python train.py --arch="dit" --dataset="pictures of board games with random positions, seen at a slant" --train_examples=48750 --image_size=32 --moe_every=2 --patch_size=[4, 4] --learning_rate=0.0018 --eps=1e-08 --one_sided=false
Rows from block 7 of a small image flow-matching model, named by matrix and row number. Rows with one number within an expert belong to one neuron, the router's apart. Each number is 128 + 32 x the weight over its row's rms, rounded and kept within 0 to 255. All counts start at 0. Numbers have three digits each.
Before each expert's rows are labels from the 100 images, of 14848 (inputs lightly noised), where the router gives the expert most weight on average: "responds to" is what is common among them; "peak on" is the class under the peak. Only what is clearly more common there than usual is listed. The data: pictures of board games with random positions, seen at a slant. In brackets: how many of the 100, against the usual share in percent.
# router: router (model.blocks.7.mlp.router.weight, 16x256, trained with AdamW), inputs 86-171
# up: expert up (model.blocks.7.mlp.up, 16x64x256), inputs 86-171
# down: expert down (model.blocks.7.mlp.down, 16x256x64, transposed), outputs 86-171

# expert 0
responds to: noughts and crosses (60 vs 16.9)
peak on: table (100 vs 37.2)
router.0:133161133133117138117121112172131109170148113159137137139093072144110134137080109092082099104117136102186131197097145155089137066106117198107165111162097133113118156160140135114113154160132103133148123138111146161153136110188103130120125124080111130107153103
up.0:087162175130114170089134125145134103138047068088115132148169120135190154118152204206137187136132136148164137088118118156084117095103149103115112174165143159115110118128069122098146097162115120094105095127137095092145124118110097161131150170103128114073096112
down.0:031150106112147113157098138088120147113177105128126100105124164155148045134120102149147129093165152147176169138152111137119120059062167125137119169158113076104150167143133120115094118105114082039166138079140174121185120142077080118156091152166129131154160138
up.1:138121115138072123184097119141133139157083146173114084171151142091127073107153149115118092140123151113166081120152107119059058099117152188057139123142154105115078116128095091149115139120163157125119187120185153144076138114130058139128109117158162155128141151
down.1:137112174085112132159125161103166126133164158109121161081165143102099201140129176102135166132130069174143041126104134132079095109107095145158132135141101126113096115119204086139096153110102178093153059179145143171082114164084148059149133127118154125141135166
up.2:043086045114146108116076167120129080105116168132120073117181116121143120115130141122173185058158179107101125115144130132133113117154090138122109112146080036171146112149132169136149094144161114138202132145084116217083099155139143086140109080109089178171111127
down.2:134127167111147116114115120117124142098160094114107134066141116115161096128105062184129095110077105139147118114150171132190167097123143066145115142113108129131130115116100170072114126096225158136128120128134116046189130083133149093099122122108185126120150129
up.3:124128114138188161101119170176120154138120135100130066117169124162120160146152127080139091116130128143097161149093109097130076131177137126103168117102129095123114154151099059132147151113111126135106209134094116109144128145067134176123110112112154143116164116
down.3:156130126138194177158163143097146135124137126115129106137095150100121080135155130167149072111203117118149189131134131178155113127114142136129143140165080184129089153146135071067115165123069156174146163086106124117158109142108143040179100159180155142112179172
up.4:177116160134128072111133156152119190174115068129166109178078164127182125108141116129122154124182142148152137178168111138100113122069104114133126187151130117166125043174099151160136089156103094146116129140145125100154101082107109111115156132077092046121128118
down.4:134137163163097149139102080106130113103173184079110136072136095145146116139146170115149089078127180138133149116152186111116101114137114106149113177100182142125091046166126190126064111134132149070146103108090171150159132143105137150131140124129177157141092131
up.5:111122145142102108105095124164131154151125189074101120137090085130126128088106160135102155127110126152108159135077101121138067155142153166177208170180068145154098061138074181039122078105109131086116113153101162110097121144058103119126167143189120110117081101
down.5:077092101152159121117145156139134151182109179122112146156158124070135163105123155152069182105121094100122166097127071139137123105159095098064060148174132171138133159150060119133149141182180120121101166149164106110141132141130152141146137095168125080109155093
up.6:151159191132108193131124153147105069047184126163100118140108092122119125040199085133168179113157067097175132179132130173144099040109149083088115063092144130082094106181132118136128159147150087179165094117154144056149098144102132131143125134099143101138100098
down.6:150173150107111147132180088185117079165083112079092143123134169159115115117126097195138149108208095123168105154140062182167169096089116139114152143178145118129146168115163078114137170118107099158134164114128123129143079100084193141104117111118125163133115102
up.7:151132145123149118093092147144112142121164079112156146202142153164126052125115098125098159116136117141109170144139164129153125127075127097136140159161134109140162089168103168077100125079187146145111167109107117137132143110186082092132145152106149126101106149
down.7:158154165112083160182078107099117104107126192065115189156165103204075089146119101150142166119198152130122117077172085125090129169115114123115154094097096102121113096071148164081068144122175159141145110116122145123133143115135147076121138141116104167077136161

# expert 11
responds to: digit grid (100 vs 16.4)
peak on: board (100 vs 58.7)
router.11:119109119105119136128127132113112198136122093103083149108088082138084123190143136145071140135135121178129121120138149138131160122095121163124165107123139166109185154138158138144167153119168131161106107092113080141060116095116079115124087168141122115174163134
up.0:102146092121108132174119165126087088142141137179066096154106126125128119116142195097152108145093047118141115181184121084146135140202088163132138140096123117138172151144145112158082101145104117135105127121153064180132131112086122061135104121135137132151100122
down.0:105127094121140122077122142112102102094095113116187086099084148160018196117104096148121144099105132099163123130107202164094119142149119152138170136131157128147118157142112151152090093126153148106180171085170130118150141159174091071129186137125134053111115098
up.1:064130168143130159116065039137095165097141078072151036146102088162111091128129108119134118179171107142136165106154116082151121053144101135134184149075098105141176152120195100166108146166134149096153131150165133151128124133181098148138126096105162131126111130
down.1:166110120157138084104106138171063119149111147133122157094106124110107174115131094150067129079084183151117211084124148068109148106103153170145067075137092112119096165117053108140106092093123153132075097119142126109163161166100145104123189126081163070162103177
up.2:141138194196050150131170125087162079117120096126181125126151107084066129118158133181128169166136124165073117189153152117154149186089100107177148115112059091139123133158150138092105173063126118083117104147114135162117169164139159151139081165099138162071086108
down.2:140133107152175142133102146156128085184173116112108138167165124119126073142169146137116118146183078158112102097122083155154088194068139109108126120123102172084081097141064097151102123185097117136111063115089146086152187114123143117133122175134156133143115129
up.3:158127155128114118164064184094134082107178108146137137128116117120059088148119089085102168226150105156116134128156118139118143154117138119121144093153119142146134140091111105108154104074081091143101126127121170100115130171182170127125127145106163107120111071
down.3:092112126146109127159153158152237119138100124165085129114102117101093131170107173097092098159125105126160061132173103153108133149123116112151137139102129145060131089134142174108157115160089087091174081131111161111121185084101127066113106061127067159161117101
up.4:082203158154153125131134145131076134120152063102123111126105112147065136117104076136196140112095181161081124095038128176105163125108100152140136117166138175146172181146151113108141113103092116124096123099139128086148094112108108227143098125107105137115168072
down.4:135102128096107150144103068088063149142141107106099159160096126117167117141139059088133062084158172161173044157122125138094054184108120182137145095105154085122089178161129140128151169179114128145133182111108107103161130118141146095101110130128167104085143115
up.5:135124103140143140136101111090113096131165151128131124158114180171157069126099090097181112112123136152150109150112077130159110096196127172083158135144164179183129133143152099172087096148194131131076180126162111154129140064182143082104120106110160120131166104
down.5:105093130158065146145199125137085134151156080136133156164116111125167092148134086148157183134166124131115107211146133152140112173108157114156134095148130135151125099154113095084105156154093128110118166103079086093140138077081151145132138034117123118139113179
up.6:106107129057159100124172141147120127105129122098114120016156117150065104109126106125147111106107155104120158109122101121132158112146159166116105078110152096127174147101165138169123152123138128081146125098195131096092053064092122142105093088074134110118148115
down.6:134152112093131100128134153135111180102125090128174134208160169154108137140140144121193158151161095100072135099092162129129163152117099142121163088137140092125058152095143130144065156120115175137128124129183140102086089060151110189137161138099122189221107165
up.7:090124156105138144117143172150133137151165125166198163147139106111106163103160096073163146079069072111078114151147174188157190154144123147140166139182139100178170124106101159173178114104120198175107155135152101114167133096151126132093083148148117128153126151
down.7:167128126140136160128091171096125109129144114075072079118125197144158068115126061078100132104123170163153132142194118184103081120187122140130125132148142186101191100123188092074194140191179123080124120134149099104211096121136104141155153177159170139114110151

# expert 7
responds to: second side has more (100 vs 45.5); nearly full (90 vs 33.9); noughts and crosses (84 vs 16.9)
peak on: board (98 vs 58.7)
router.7:186154153114120117098099067128108149105164103127160158127120116155133088135153150151223140127125112133101133104138178143128067079137194137071106118076170133163162153142135092117133067116129167133057105125147152114142148067150128119101159146129109092126167124
up.0:106117102149101169135140118124139150098153124142157157105133137169133165149145081100110154122137159138095058152114149111134124133105165159114130120179103133169127045089112233105132103140122136100105174148089184081142149133131135158128124142121141129121177113
down.0:139095155178166142174142138139109095136136136055089112107127119110145123113137147078173158131099107060128179119059130146070120165099107148152098088082123159116085120051153142107143108159162114129147191130136177154104126167147138108106105170098151115089121113
up.1:155120105131092150103116121114107119101125116064193111121131128200065116143130138115062143113117154091130152141127110136132105086175128177106139121082135148141099144105092122103057087118057125132139138146137096096157111127179102163084160091096127102150116125
down.1:136093143143125078167130118120139096165145152153184175107124119189185111133126115156160149141137134137142122183190143111116136077139139152163128107120130123126137147145173121144113174115106088132077118142121112194112206113127139138123121140151219075108087113
up.2:052097134140165097153157179119132111125133178094165173133088160175155126120118156115116124130168133119132131095100182127064102140144137128128064111139108142143127108132118135069075128121121157154137107189103101137138120158043173113111063063171152126116154111
down.2:179111129121110140114154142122102135100141127120139135188131066108194063143116158155142122126112141107125066191100089140146096115145106148092113138083110135173083086144117113103097147156003097094143104185173093153139153110082084147147048120140120187177073137
up.3:142160176126105114092133132130080090112140121151091110088126149114133178135096132152141152140119141078129144194131110129171118156120137166126140149153159142090123044062101150183159113117135127126136125116129148082173103117105112168120139162110131170143059098
down.3:213162158113136139118156117095123105105157142108101131162131130130106140068090133195148151099075093138137115021096134113119137130124091153145178098066100165161134130152159106114115097136090104108148090164134164096161152088093145105109138123105133160210103033
up.4:174168117116154077192147153151108136142151135195143097126152102143108130131067107139177124128186107110138126149133130052121115142074166147122158150100108172130147107147117145106135150163132137174125195080147091177105192137138077133111125135096129130089111213
down.4:166218147151121139114186074138184123151127109107124159133139127150140154111063202132120177076206107151142058137111158165115108111129126099068172133144148132087105121206063091115096128123066119153092117114103115075126082096113072155105119072135155096125108208
up.5:030128162175142125106126113112104144116134135131159087196107132155172153100130125158142100141110057102144133092131124119161141150150123094124118132143104132168109122074136079164105098124115120162105156149125182144142146164112137109177161092083112154090106127
down.5:093089170111118150119108083110116150163130117148164164152129119220105193156138137166119166104109129105111123135096139110107147141145088162135154166182135115111160127137132115112146118105120166184118133146135112191111143136183118144141153165096109081116139109
up.6:163156103140132109140096182079077143139151121092140115180162119110137090156072114134112125104131089140101063116135067161084075135166154187101147148134100078184091134164194116059111142162090128155074079173168155154173179106195087115121097111104161152115175152
down.6:151169116087088170135070086126098161133143152122092088185139093122094138114073147104102130123169055084164143134155124119125171152107138169070124128128130159125134075104102135117144116104142103119089096093080131114119101157136075118095169086085105172135069163
up.7:133121150175149168102148182095106150166115140141101088124097145114098139099121099144158184091173123164096080148102136121122114158158174122081121127115052074086173104102166089139093076142138146108142096166066151132149179113159203088106166096168137111095178146
down.7:101135150153100104093141148083108080172148114113034165130101149115167110110124112173154102151122164155101113160127132145139126117117121107190120153132172091164088161145095178132062090088128196108210111108117148124123097092117174119142065160142142108108175151

# expert 15
responds to: discs in an upright rack (100 vs 16.3); nearly empty (99 vs 34.3)
peak on: board (100 vs 58.7)
router.15:135073122108154140152164118089071073153205154084122099121179199167165117164119162128119156169140140154148103094157148074129166187133126150000132134108157137147182108106097085107089117169106147086117110100119096124092122152096149165062148170049141175180122145
up.0:097145126121081085106117126130144188108136136163120123125145126149071161092105118129144132139101106099097050145128169148160146100122111110132134133159160098089168123126163192150097097114091134129165119145104100120159099066130155156143147160113147137141126070
down.0:115118133078125121120142086083124132129094175114111141097178136195110100135138145143210133143096143110110199165186132122164061058155099131112117144119104089127121116152167184127160132153131142090151045114170095155158144097094173120152122136114111149120143040
up.1:165117104145056080119142144129135103123150110166169133153109136143052189139147169203216145157162109153164106112152115183174158152109119149123163097107103101120008149109152078135082135140105118109154140142141139164096125163105162074155120083107162150097127147
down.1:119156151183156116150085101139112115088103098173151125090136156125127115141153135157137127172082208114184183059094184141123127159154153083110093180112197139131111104103128141104165122061078152090081126156161153113141132108127155129103108097171123096078145135
up.2:134039137052105156210144131140107110147223096126139167156154179133138144103185132128128098148135137131111086091088132121135098088113117167050110081078138135129078110124158189136144113114155115158141111122187108111171123127168134142046164125114092079125150139
down.2:099063136194163202175134135095154097074077151126070133124142132092161120120174126120150202122138148159115125149120151105161130119095141128214080109189166119139141146135109111138167132186139119123095126114035144148158140096135084176198124137114213083136163174
up.3:112168099116118166106148187114105156153107163107125103146142119157142121132026147131129113095146081196108151152155112110113131191078160154122105105106081109101134143159145145162138115110149153170155152119138186146121043132118098127126065089056157100070158049
down.3:148119012144126137141092064108123149159129112188153140115096156110118171108082133144081118154115091083127096144153138166151149081149168135173111168144171153082120142094143154122100129098137199067186094126169108149097170103111099163140120165180122149133087066
up.4:139137099178135168130178106169137111092158092134255142112096070097123185120076102139117119160131142107118068109159133142093087082222131159156052098078122162122105104132130085101110132086195096151123115167070088095141124156114128121131114124114120102087061127
down.4:136151158121073091135093094138120175036158104108175099193119157099119152119115148140120162135097081137164110099128133141076095092116107140097098154151107125105102092101148140121112157114183094095118117145102159127119145131167135123131089124095077125127079113
up.5:122140149123146157142079153133149128164094115120125160144147166153104109099080113208137088152103088122145122115134166126131189110113177144130093101077191106186148166151088053148125063175139114171125135103162130101114150082172063168122108083151138191083094151
down.5:126175131123115176157135118172164175147147096109111180179056081126112099112106100054119102135132117113147102133173155155185139084174135175082180165121135067125099147140103090139074171093123168203143101141119104085124094121125105145114171105163061124150123114
up.6:158161082103138158163140152123138094148137117129143104105164139181103147101081130168159102111145114094105131148099153130157140143117132123106097125068176081166112063099117098092101135166046176137162094117134189149142104072123102105129126143093143169115151177
down.6:079176193181175167109153149103115060194152158141065142146090085145095115098161096130094087132148121142200157156166142088157130091123093156093115172161079181155098142113184135181100127080110128135116103159118139099185146143123111065136103183065096169144101147
up.7:070096119125183132125168174085088082098176118159100179088121094162031115141144185171113125163116157119106090169116180111155136147118097135098154066149172093126169156104127199130106137137132153108156110153115145177182156089186165155185144170123177141131188114
down.7:159107080112195126108146151057184131121170141119113133129085184121128135134149133143175094155147152114127155084129125170104152169153150094112103148091024124174176106113157060144174146050182155097084079137082148128134120166181122148088210194186155139080174102